Rows from block 10 of a small spectrogram enhancement model, named by matrix and row number. Rows with one number belong to one channel. Each number is 50 + 10 x the weight over its row's rms, rounded and kept within 0 to 99. All counts start at 0.
After each channel's rows are labels from the 100 clips, of 14976, where the channel reaches its highest value: "peak on" is the class under the peak; "responds to" is what is common among them. Only what is clearly more common there than usual is listed. The data: babble in 24 made-up languages, each with its own sounds, syllables and stress or tones, from a formant synthesiser.
# convs0: first 3x3 conv (model.decb.0.2.convs.0.weight, 192x192x3x3, each kernel summed), inputs 64-127
# convs1: second 3x3 conv (model.decb.0.2.convs.1.weight, 192x192x3x3, transposed, each kernel summed), outputs 64-127

convs0.121:46 54 64 43 67 45 47 56 35 38 77 48 66 46 59 54 55 58 57 66 63 40 70 54 58 43 58 42 60 50 50 58 54 51 37 45 59 52 43 63 66 44 68 40 46 30 45 33 44 39 52 21 34 56 48 63 56 74 47 74 48 62 50 43
convs1.121:50 43 49 45 49 51 55 58 37 55 42 46 62 59 53 74 34 52 53 50 41 51 42 44 58 70 35 46 61 51 44 51 65 49 64 39 41 60 45 45 56 49 47 43 68 53 47 57 57 58 57 86 59 42 50 42 36 49 48 50 59 47 56 54
peak on: /k/
responds to: /k/; /y/

convs0.86:52 65 57 43 46 84 42 40 68 63 76 55 47 51 51 44 59 65 41 58 58 52 50 48 58 33 42 55 48 42 38 47 23 74 53 43 54 38 63 33 51 50 51 57 49 61 62 46 51 50 67 49 55 46 61 70 45 35 48 45 52 31 65 46
convs1.86:64 39 44 64 59 32 39 71 58 58 54 34 52 51 51 56 41 40 66 45 51 54 50 56 45 45 62 60 47 73 42 46 65 43 39 45 46 52 27 57 39 56 67 34 55 39 28 47 53 29 36 46 51 33 28 48 56 51 51 67 57 66 54 54
peak on: /k/
responds to: /k/; prosody: stress on last syllables; /u/

convs0.32:65 31 56 43 47 24 48 53 47 44 42 57 42 49 39 74 33 50 37 42 49 58 44 45 60 54 35 31 55 45 32 46 51 48 42 16 48 54 54 74 48 64 44 44 52 49 60 52 60 68 44 63 57 48 62 55 59 57 52 51 48 60 63 63
convs1.32:47 60 59 55 53 50 50 62 43 49 41 56 61 60 61 41 60 46 52 51 63 41 41 20 33 55 48 45 57 42 61 53 44 48 54 75 54 42 40 16 49 41 43 65 52 54 57 50 38 40 54 54 42 71 40 56 49 52 43 53 45 47 44 46
peak on: /ç/
responds to: /ç/; /i/

convs0.19:52 38 43 62 53 73 56 62 44 39 75 42 55 54 52 39 51 67 49 44 48 51 51 47 55 35 59 24 48 56 23 56 46 49 52 36 54 42 45 35 59 53 59 57 47 50 49 41 45 56 59 26 36 45 47 32 62 51 44 38 40 34 61 44
convs1.19:54 50 60 38 55 42 33 52 56 63 30 52 55 45 50 53 50 41 62 57 48 50 49 65 52 61 55 66 43 53 55 49 49 50 62 49 40 73 51 65 56 45 53 43 57 60 45 62 55 48 61 62 60 35 45 50 50 44 51 70 63 55 49 50
peak on: /k/
responds to: /k/; prosody: stress on last syllables; /h/

convs0.134:51 39 62 45 58 54 55 61 54 35 60 40 52 43 52 43 53 56 61 62 49 36 53 46 49 43 79 54 39 39 42 50 41 40 50 37 42 43 48 22 45 37 37 39 60 59 49 43 46 43 35 38 50 60 67 19 47 53 54 51 54 43 49 49
convs1.134:50 49 37 43 49 57 55 54 50 60 48 48 48 57 51 46 49 43 27 41 55 50 42 34 51 33 16 20 59 64 64 71 48 52 55 63 55 66 49 72 49 62 59 56 46 55 45 43 43 45 65 74 54 36 59 52 63 48 54 56 55 53 51 45
peak on: /f/; /θ/
responds to: reverberation; /f/; prosody: stress on last syllables; /x/

convs0.5:53 55 49 38 50 43 46 40 48 34 39 47 52 48 54 46 73 41 48 46 52 50 59 50 47 34 51 64 49 51 56 58 56 48 46 39 49 54 39 44 47 48 53 54 50 65 53 44 61 30 41 31 55 65 66 54 55 58 48 59 51 55 46 38
convs1.5:50 50 52 57 37 58 53 49 63 62 47 62 47 52 58 54 46 60 55 43 59 61 41 60 61 69 58 34 49 66 48 54 29 53 57 62 46 39 72 61 43 49 67 45 47 36 53 49 42 65 44 66 44 29 55 31 41 52 56 57 62 44 49 59
peak on: /y/
responds to: /y/

convs0.131:60 39 46 44 51 43 40 37 59 54 44 49 53 38 49 44 36 39 68 35 58 40 51 61 51 55 47 50 41 48 53 50 58 52 57 60 54 59 52 34 57 62 49 58 46 42 48 39 55 55 49 24 45 56 54 48 54 56 43 54 48 46 48 53
convs1.131:35 64 45 63 64 52 53 59 52 50 49 40 33 43 53 29 59 60 41 45 50 45 47 43 32 25 58 37 60 46 60 45 45 47 59 51 55 39 45 55 46 34 47 28 56 43 43 51 50 37 30 46 63 35 52 52 36 33 50 45 45 45 38 59
peak on: /t˭/
responds to: /t˭/

convs0.191:55 36 48 51 45 28 47 27 43 55 40 50 49 58 51 60 57 51 63 62 36 50 47 59 44 73 54 68 45 54 53 40 48 34 45 25 57 31 65 48 49 45 58 56 39 47 52 42 44 43 53 41 49 49 56 72 42 54 56 47 47 43 57 48
convs1.191:37 51 53 48 67 70 43 62 46 39 60 53 41 65 46 48 56 55 26 40 50 53 44 47 50 29 47 23 42 41 48 45 60 58 50 66 48 59 38 49 59 63 40 50 54 33 41 55 45 36 44 40 51 56 45 35 38 49 57 50 51 42 55 53
peak on: /p˭/
responds to: /q/; clipping

convs0.88:41 51 47 41 45 41 51 57 56 56 52 51 52 55 49 64 54 54 53 50 48 60 56 51 51 66 56 29 51 47 40 51 54 47 51 43 50 51 46 54 47 56 74 56 48 54 49 47 55 52 51 37 38 65 43 82 48 61 45 43 46 31 42 33
convs1.88:58 57 60 48 53 55 41 45 45 43 55 58 42 59 55 43 46 55 28 61 45 39 50 65 48 27 39 77 40 74 52 43 53 56 55 51 47 52 55 60 57 44 52 38 43 46 46 47 46 61 59 56 53 33 39 42 61 57 65 63 52 53 56 48
peak on: /x/
responds to: /x/; voice: deep voice

convs0.24:43 49 48 54 49 23 64 59 57 59 46 56 45 52 43 61 27 46 59 43 52 50 56 56 56 40 38 47 68 42 52 46 48 61 52 19 50 54 64 46 52 64 69 57 35 38 47 63 50 70 53 52 59 32 42 52 59 61 42 42 51 41 52 39
convs1.24:46 43 49 52 49 66 29 48 58 66 37 35 44 53 41 37 45 42 48 48 61 51 30 46 43 47 53 50 53 39 58 49 52 35 53 75 57 41 50 40 41 32 47 37 68 58 44 42 62 41 43 42 54 76 45 51 39 43 43 54 50 59 40 53
peak on: /k/
responds to: /k/; prosody: stress on last syllables; /h/

convs0.125:55 50 53 55 57 30 55 43 34 45 54 49 38 58 48 57 39 55 62 41 56 50 71 61 50 44 49 44 52 64 52 57 50 39 64 55 58 58 51 58 52 64 57 58 49 45 53 40 39 46 51 34 54 48 60 58 58 47 54 70 41 64 64 39
convs1.125:56 60 44 42 58 65 46 69 61 60 51 42 62 57 40 52 67 53 51 54 59 54 37 31 56 44 44 42 63 31 60 60 49 63 60 21 48 38 45 37 40 45 48 46 51 48 55 49 47 56 62 53 50 28 49 43 51 52 58 30 57 44 43 53
peak on: /ɑ/
responds to: /ɑ/

convs0.122:55 41 48 52 51 35 38 45 33 62 48 36 54 49 42 44 39 37 64 51 53 51 55 63 55 40 39 31 52 46 56 44 48 44 56 53 51 59 54 58 63 45 53 51 49 58 55 52 58 48 50 47 49 38 53 51 55 56 50 64 52 60 41 44
convs1.122:51 40 42 49 63 47 48 59 57 45 47 58 29 46 51 41 65 60 43 59 51 45 50 33 48 49 52 43 54 54 53 56 49 43 48 54 49 47 42 35 48 44 40 45 64 39 57 47 42 54 54 52 50 49 44 48 47 42 44 38 44 51 46 63
peak on: /ts/; /s/
responds to: /ts/; /s/

convs0.23:37 41 31 49 43 47 46 51 41 58 41 52 56 46 48 55 47 42 65 54 52 63 45 54 42 58 38 52 66 39 38 65 39 60 64 52 60 57 55 58 55 58 67 75 73 43 37 53 23 55 56 23 66 27 45 52 45 39 50 59 33 49 38 50
convs1.23:42 57 59 59 50 50 44 45 69 56 64 39 58 47 47 59 53 51 38 49 54 44 63 50 46 38 55 51 64 54 41 37 44 51 40 46 52 56 31 38 67 53 43 33 45 44 49 48 76 55 42 58 41 69 50 41 62 48 35 47 69 41 64 51
peak on: /aʊ/
responds to: muffled (low-pass)

convs0.105:58 32 48 47 41 61 49 55 44 41 48 55 46 37 56 58 53 41 32 45 50 36 56 40 48 47 59 51 59 53 52 44 46 43 49 39 41 52 48 27 51 36 43 43 30 45 41 44 40 38 54 69 57 33 34 32 55 32 48 40 44 39 62 53
convs1.105:49 62 47 60 62 44 34 71 56 49 40 41 48 51 31 37 54 55 69 50 57 70 44 68 55 47 26 45 50 56 61 47 49 49 42 56 42 39 47 61 53 39 52 51 58 62 46 30 40 56 38 35 49 52 50 50 41 74 58 65 54 57 44 54
peak on: /ɔɪ/
responds to: reverberation

convs0.33:54 36 39 54 49 74 45 62 47 51 45 55 47 56 51 58 41 45 22 52 50 46 42 52 41 71 47 57 28 42 66 49 66 55 42 67 45 59 42 52 40 56 64 53 29 40 48 54 48 47 57 31 36 38 38 43 53 41 53 50 57 37 37 11
convs1.33:46 55 47 45 43 43 55 60 57 45 41 46 67 52 59 58 41 53 65 55 57 61 58 66 47 53 62 54 86 27 07 59 38 39 46 43 48 43 65 25 49 45 18 45 58 53 44 53 46 53 43 61 50 65 45 51 50 62 44 58 48 63 51 78
peak on: /ts/
responds to: /ts/

convs0.173:41 67 34 57 46 45 67 38 39 48 48 54 56 60 51 33 53 46 49 33 55 36 55 50 53 51 45 51 44 61 61 49 74 40 40 58 60 58 61 36 73 58 20 35 62 43 53 41 36 46 52 46 57 48 56 67 55 40 35 62 37 66 30 67
convs1.173:45 53 41 45 45 56 35 45 60 65 61 35 52 38 53 73 55 61 45 54 53 70 43 68 44 42 55 55 59 47 44 55 32 45 60 45 52 33 43 61 39 39 54 52 45 37 43 60 63 45 55 70 56 39 36 49 64 52 56 37 53 33 73 57
peak on: /ɹ/
responds to: /ɹ/

convs0.30:42 31 45 46 54 53 51 66 59 67 45 49 46 51 35 55 52 51 77 56 61 46 51 40 47 51 38 63 35 58 73 50 66 40 44 63 36 46 50 38 38 51 44 49 55 48 65 54 58 59 52 49 55 53 34 56 45 67 43 51 38 49 56 48
convs1.30:64 65 50 40 46 46 57 57 61 42 42 56 51 44 58 45 35 44 28 57 57 67 45 77 55 45 58 46 58 60 46 45 56 45 39 52 57 52 38 52 49 51 49 49 56 44 56 53 47 48 58 52 47 38 44 30 39 45 57 45 59 50 38 46
peak on: /x/
responds to: /x/; muffled (low-pass)

convs0.6:58 34 55 45 50 53 43 27 43 56 50 55 48 46 51 54 46 52 42 50 54 37 32 51 52 61 44 49 49 43 55 53 42 59 58 52 50 67 46 34 49 57 32 44 57 58 48 56 44 50 40 46 64 53 32 52 57 49 50 47 55 44 39 52
convs1.6:56 67 36 63 52 46 49 55 63 48 53 59 57 48 48 43 51 51 39 46 44 55 48 43 46 26 40 65 61 56 56 48 61 62 42 63 49 61 50 73 50 39 47 42 59 45 48 57 41 45 57 51 54 49 54 44 50 67 53 62 56 55 48 42
peak on: /ɔ̃/
responds to: /ɔ̃/

convs0.167:54 27 52 50 48 50 54 63 56 61 57 53 46 53 38 39 54 50 39 35 48 43 54 42 55 44 38 31 51 68 69 51 56 64 27 35 47 43 57 64 51 42 41 45 50 52 47 47 40 53 59 46 46 57 42 35 69 54 50 51 51 46 39 54
convs1.167:44 61 50 56 49 57 48 29 53 53 51 55 62 56 66 65 67 50 51 55 47 46 48 63 41 61 46 68 42 34 29 57 43 21 64 67 48 57 37 49 55 32 52 57 62 52 50 54 45 59 43 51 46 55 42 76 44 62 57 48 42 41 66 53
peak on: /ɔɪ/
responds to: muffled (low-pass); /ɔɪ/

convs0.76:39 39 47 49 52 34 45 50 53 38 27 38 41 47 56 74 43 52 55 41 41 50 57 52 49 61 40 40 46 50 52 51 58 54 56 78 51 54 63 52 35 40 51 42 48 46 51 37 44 61 57 47 52 43 47 35 51 45 59 57 38 45 45 61
convs1.76:54 39 42 53 53 40 52 46 42 66 39 58 65 51 33 32 62 59 24 49 39 47 50 44 48 45 56 34 51 43 45 50 32 61 58 33 54 44 43 54 59 36 74 59 64 54 59 48 65 59 55 57 53 65 58 59 41 53 35 42 41 61 41 41
peak on: /x/
responds to: /x/; /oʊ/

convs0.129:51 49 69 52 48 36 64 45 50 49 42 59 38 40 59 37 59 55 41 56 50 41 52 37 57 53 69 62 55 63 63 65 52 66 36 80 47 68 50 42 58 47 47 42 62 53 46 53 55 55 53 52 57 36 45 50 38 58 40 46 44 65 36 63
convs1.129:42 54 49 43 53 40 60 51 48 52 58 45 67 57 48 57 60 54 65 61 70 44 47 73 52 38 54 53 60 49 52 52 43 43 48 35 53 25 54 40 55 52 44 66 46 38 59 37 39 64 44 65 29 51 46 51 57 51 49 42 65 47 62 57
peak on: /p/
responds to: /p/

convs0.150:57 50 46 51 57 37 55 25 40 46 42 52 63 36 45 46 49 38 69 54 64 52 51 38 54 47 83 40 49 42 51 43 62 57 61 37 40 52 49 72 43 61 70 56 40 56 55 66 41 59 45 35 72 44 60 53 55 52 38 44 49 48 36 53
convs1.150:38 68 53 52 47 33 61 62 55 37 47 62 50 53 49 27 49 52 23 57 47 45 57 67 38 54 30 59 50 42 49 62 45 39 43 53 54 55 59 38 58 33 46 36 57 33 47 37 48 56 63 52 38 87 42 63 44 41 41 57 55 57 50 65
peak on: /ɑ/; /aɪ/
responds to: /aɪ/